{
  "arch": "crnn",
  "model": "CTC audio transcriber",
  "dataset": "short made-up English sentences, spoken by a formant synthesiser in many voices",
  "train_examples": 26041,
  "input": "waveform_16khz",
  "tokenizer": "char",
  "vocab_size": 30,
  "norm": "groupnorm",
  "activation": "prelu",
  "weight_standardization": true,
  "depths": [1, 1, 2, 1],
  "kernel_size": 3,
  "wave_channels": 96,
  "wave_strides": [5, 4, 4, 2],
  "widths": [128, 160, 192, 240],
  "rnn_width": 192,
  "rnn": "lstm",
  "bidirectional": true,
  "rnn_residual": false,
  "rnn_layers": 4,
  "optimizer": "soap",
  "beta2": 0.99,
  "lr": 0.0013,
  "beta1": 0.95,
  "shampoo_beta": 0.99,
  "eps": 1e-08,
  "precondition_frequency": 10,
  "max_precond_dim": 1024,
  "merge_dims": false,
  "one_sided": false,
  "adamw_lr_other_params": 0.002,
  "steps": 3300,
  "batch_size": 64,
  "epochs": 8.1,
  "lr_schedule": "cosine",
  "final_lr_fraction": 0,
  "warmup_steps": 90,
  "weight_decay": 0.4,
  "adamw_weight_decay_other_params": 0.05
}
Rows from block 2 of a small CTC audio transcriber, named by matrix and row number. Each number is 50 + 12 x the weight over its row's rms, rounded and kept within 0 to 99. All counts start at 0.
After each channel's rows are labels from the 100 clips, of 14976, where the channel reaches its highest value: "strongest on" is what is common among them; "lies over" is the class under the peak. Only what is clearly more common there than usual is listed. The data: short made-up English sentences, spoken by a formant synthesiser in many voices.
# conv: width-3 conv, stride 2 (model.blocks.2.conv.weight, 192x160x3, standardized in use, each kernel summed), inputs 0-39

conv.170:48 36 59 47 55 66 63 43 59 28 20 38 49 12 49 62 32 48 37 51 41 44 47 56 29 38 54 38 50 52 45 36 54 50 54 47 66 32 63 56
strongest on: /i/; number of words: 3; "she"
lies over: /i/

conv.172:50 56 51 61 49 30 62 28 57 35 72 32 69 63 49 63 72 74 59 62 64 53 40 73 43 75 62 48 54 34 30 39 55 70 53 61 50 41 58 22
strongest on: muffled (low-pass)
lies over: /aɪ/; /æ/

conv.88:62 54 69 54 47 39 56 44 72 56 58 32 48 29 49 40 57 41 60 86 39 59 58 51 38 52 56 55 70 45 45 51 48 64 65 55 38 62 54 46
strongest on: /aɪ/; "my"; sentence kind: request; muffled (low-pass)
lies over: /aɪ/

conv.120:46 34 59 58 64 54 73 33 44 50 21 47 62 46 51 40 39 59 52 68 38 50 51 48 64 47 47 49 62 51 51 76 73 67 69 41 30 48 40 80
strongest on: /ʃ/; "she"
lies over: /i/

conv.115:71 40 52 51 54 69 51 37 46 28 34 35 36 53 66 38 60 52 42 43 56 42 37 60 63 39 41 51 46 75 51 42 69 48 64 52 53 53 51 35
strongest on: /aɪ/; "my"; sentence kind: request
lies over: /aɪ/

conv.79:51 80 42 47 55 51 52 25 55 58 42 39 50 30 52 62 43 46 70 57 24 51 64 53 40 32 66 71 48 45 61 38 31 41 56 67 51 47 46 42
strongest on: /ɝ/
lies over: /ɝ/

conv.140:54 67 62 42 62 67 34 53 41 53 41 51 58 44 45 66 53 69 60 67 39 59 58 67 61 87 42 57 50 32 32 49 56 51 43 39 55 49 31 54
strongest on: /k/
lies over: /k/

conv.173:47 68 48 58 47 52 59 49 66 34 57 26 51 68 32 50 47 61 41 50 63 50 46 72 54 59 45 44 44 51 43 46 58 57 56 50 51 56 51 25
strongest on: "who"
lies over: /t/

conv.0:45 63 74 39 37 36 67 48 46 50 34 47 58 49 62 20 44 55 54 49 22 40 50 45 53 49 55 76 50 31 54 58 50 49 44 58 47 39 47 40
strongest on: /æ/
lies over: /æ/

conv.54:47 46 51 63 52 47 50 56 68 48 65 41 52 57 42 49 39 60 68 39 28 44 56 45 68 50 49 51 48 58 59 66 60 51 54 45 48 46 58 60
strongest on: sentence kind: question
lies over: /t/; /k/

conv.36:27 47 46 41 67 54 38 56 65 33 64 51 54 28 51 49 67 41 56 85 39 46 35 38 26 61 47 65 61 28 67 63 40 64 51 47 42 62 57 36
strongest on: /aɪ/; voice: child-like voice; muffled (low-pass)
lies over: /aɪ/

conv.107:56 60 41 60 43 67 51 52 82 53 52 35 35 46 51 43 57 73 59 52 27 48 55 37 35 40 42 58 59 46 62 62 49 53 41 39 36 59 43 48
strongest on: number of words: 4
lies over: /s/

conv.183:62 46 59 47 46 46 48 25 38 43 33 58 53 58 37 78 63 41 55 59 50 68 45 54 56 65 39 56 55 66 53 49 46 51 39 74 50 51 55 65
strongest on: /ʃ/
lies over: /aɪ/

conv.83:38 57 70 45 54 48 54 34 56 21 18 46 52 32 49 56 45 51 53 54 45 51 50 60 50 41 51 43 25 67 62 53 63 51 45 58 75 55 58 89
strongest on: /i/; whispered
lies over: /i/

conv.189:53 34 68 47 62 56 48 38 83 42 34 29 36 81 42 50 46 59 55 53 50 65 56 52 40 18 53 51 53 54 35 25 68 27 64 59 46 58 53 50
strongest on: /i/; /ʃ/; number of words: 3; "she"
lies over: /i/

conv.26:72 43 42 53 49 47 37 53 47 39 71 53 72 65 35 54 51 52 39 47 50 56 37 43 54 78 50 52 40 46 41 24 47 45 35 45 42 42 22 60
strongest on: sentence kind: request; /tʃ/; "me"; "show"
lies over: /oʊ/; /ɝ/

conv.137:53 39 57 55 46 51 41 38 34 55 53 33 48 42 54 62 35 53 66 40 69 76 41 26 82 44 84 52 57 58 79 69 48 54 53 36 50 44 45 60
strongest on: /ɝ/; number of words: 4; muffled (low-pass); "where"
lies over: /ɝ/

conv.29:55 50 43 55 38 33 58 52 58 60 63 40 62 49 41 68 60 40 51 55 37 44 46 69 26 53 64 70 57 60 42 70 62 45 42 39 55 66 44 55
strongest on: /k/
lies over: /k/

conv.65:61 63 50 41 56 38 48 46 55 62 35 54 69 37 60 40 60 40 52 57 61 44 48 48 50 59 55 62 65 71 35 43 42 38 49 50 71 38 53 59
strongest on: number of words: 4; sentence kind: request
lies over: /i/; /aɪ/

conv.99:60 56 34 59 39 47 52 27 54 44 52 68 54 32 76 64 24 53 55 43 57 52 52 71 60 40 54 35 60 70 84 58 45 54 53 58 51 59 51 49
strongest on: /ʃ/; sentence kind: request; "me"; "show"
lies over: /ʃ/; /k/

conv.114:61 44 55 46 52 58 61 47 56 63 49 50 62 49 53 66 47 49 58 45 51 50 60 55 57 60 54 52 59 71 77 49 66 49 31 44 53 72 33 31
strongest on: sentence kind: request
lies over: /k/

conv.158:59 52 53 39 48 35 55 55 65 52 18 50 55 16 29 34 28 26 59 48 44 45 45 78 33 35 36 39 38 46 40 40 39 35 50 32 58 60 43 70
strongest on: /i/; number of words: 3; "she"
lies over: /i/

conv.21:46 43 38 28 53 53 56 40 37 68 44 41 56 36 45 50 52 46 50 53 52 41 27 48 41 45 60 66 38 08 61 41 39 57 69 46 39 53 28 62
strongest on: /ɝ/; "her"; thin (high-pass)
lies over: /ɝ/

conv.161:59 49 55 43 52 51 32 48 42 37 26 56 42 51 51 44 46 49 55 70 55 41 47 52 34 46 29 41 53 55 31 65 47 40 54 49 76 43 50 48
strongest on: /i/; /ʃ/; number of words: 3; "she"
lies over: /i/

conv.146:32 55 29 52 64 46 35 41 43 56 54 59 36 42 44 48 46 44 50 27 58 59 48 40 50 54 41 62 71 47 43 39 60 50 49 40 62 67 63 36
strongest on: sentence kind: request
lies over: /k/

conv.44:35 54 50 28 40 46 42 34 59 56 66 24 37 47 48 37 47 44 34 24 69 52 46 37 51 55 60 63 40 52 47 47 50 63 57 59 41 67 40 58
strongest on: /k/
lies over: /k/

conv.73:22 50 36 51 59 48 60 37 80 41 57 35 47 68 50 53 46 64 56 57 43 43 68 44 82 58 49 62 30 49 21 50 44 55 52 53 72 42 43 47
strongest on: /æ/
lies over: /t/

conv.98:36 67 32 50 55 54 44 39 79 51 60 46 40 44 32 54 27 46 64 41 75 49 53 34 58 55 56 53 39 47 58 66 53 47 52 46 42 25 45 43
strongest on: sentence kind: question; number of words: 4; reverberation; "where"
lies over: /z/; /s/

conv.135:61 53 47 55 74 58 41 43 60 35 50 86 58 68 31 47 48 50 61 68 42 31 70 55 56 46 55 22 48 59 53 44 56 37 45 60 49 54 65 25
strongest on: number of words: 4; reverberation; "is"
lies over: /s/

conv.133:60 51 36 32 54 49 40 55 73 44 48 52 52 64 48 55 00 43 49 50 59 62 54 60 61 30 63 45 34 38 54 74 62 51 60 48 47 41 48 43
strongest on: muffled (low-pass)
lies over: /s/; /t/

conv.162:49 58 39 40 43 40 67 49 47 52 42 54 50 46 47 65 36 48 41 56 55 41 47 70 63 42 43 66 44 57 43 49 57 68 70 52 70 37 68 48
strongest on: number of words: 4; "is"
lies over: /ɪ/

conv.68:56 73 51 53 48 54 46 30 59 34 37 41 49 48 58 64 55 58 71 33 45 51 57 57 70 40 58 60 37 43 33 53 44 36 52 52 61 43 35 55
strongest on: /k/
lies over: /k/

conv.10:55 32 40 47 61 36 44 21 46 43 57 63 39 54 50 44 46 40 42 54 57 35 36 32 34 66 52 60 43 50 30 51 49 52 46 57 52 59 38 60
strongest on: /aɪ/; "my"; muffled (low-pass)
lies over: /aɪ/

conv.95:47 64 41 27 58 62 68 22 49 25 45 58 56 37 49 59 56 64 65 67 44 56 63 33 57 64 39 53 63 61 58 28 49 40 33 56 53 36 37 45
strongest on: /aɪ/; "my"
lies over: /aɪ/

conv.40:38 55 59 62 19 53 38 40 53 26 28 65 53 36 25 33 46 50 60 65 54 40 70 33 42 67 49 45 47 43 40 48 27 49 60 55 38 33 41 57
strongest on: /ʃ/; /tʃ/; "me"; "show"
lies over: /oʊ/

conv.110:38 54 49 75 57 39 56 59 24 56 53 36 65 64 37 61 60 63 53 50 76 50 56 34 56 53 46 53 26 66 43 48 53 37 51 66 54 30 65 28
strongest on: "who"
lies over: /t/

conv.55:60 39 40 54 70 36 65 45 55 43 46 47 64 58 50 47 51 41 49 64 23 61 49 60 33 81 41 71 69 50 48 52 44 51 20 54 52 36 56 69
strongest on: number of words: 4; number of words: 3
lies over: /eɪ/

conv.20:39 38 47 48 55 61 68 56 47 38 34 36 25 46 65 58 49 45 38 42 51 32 59 41 56 48 45 55 49 58 37 43 66 36 54 41 45 44 46 54
strongest on: number of words: 4; muffled (low-pass)
lies over: /ɑ/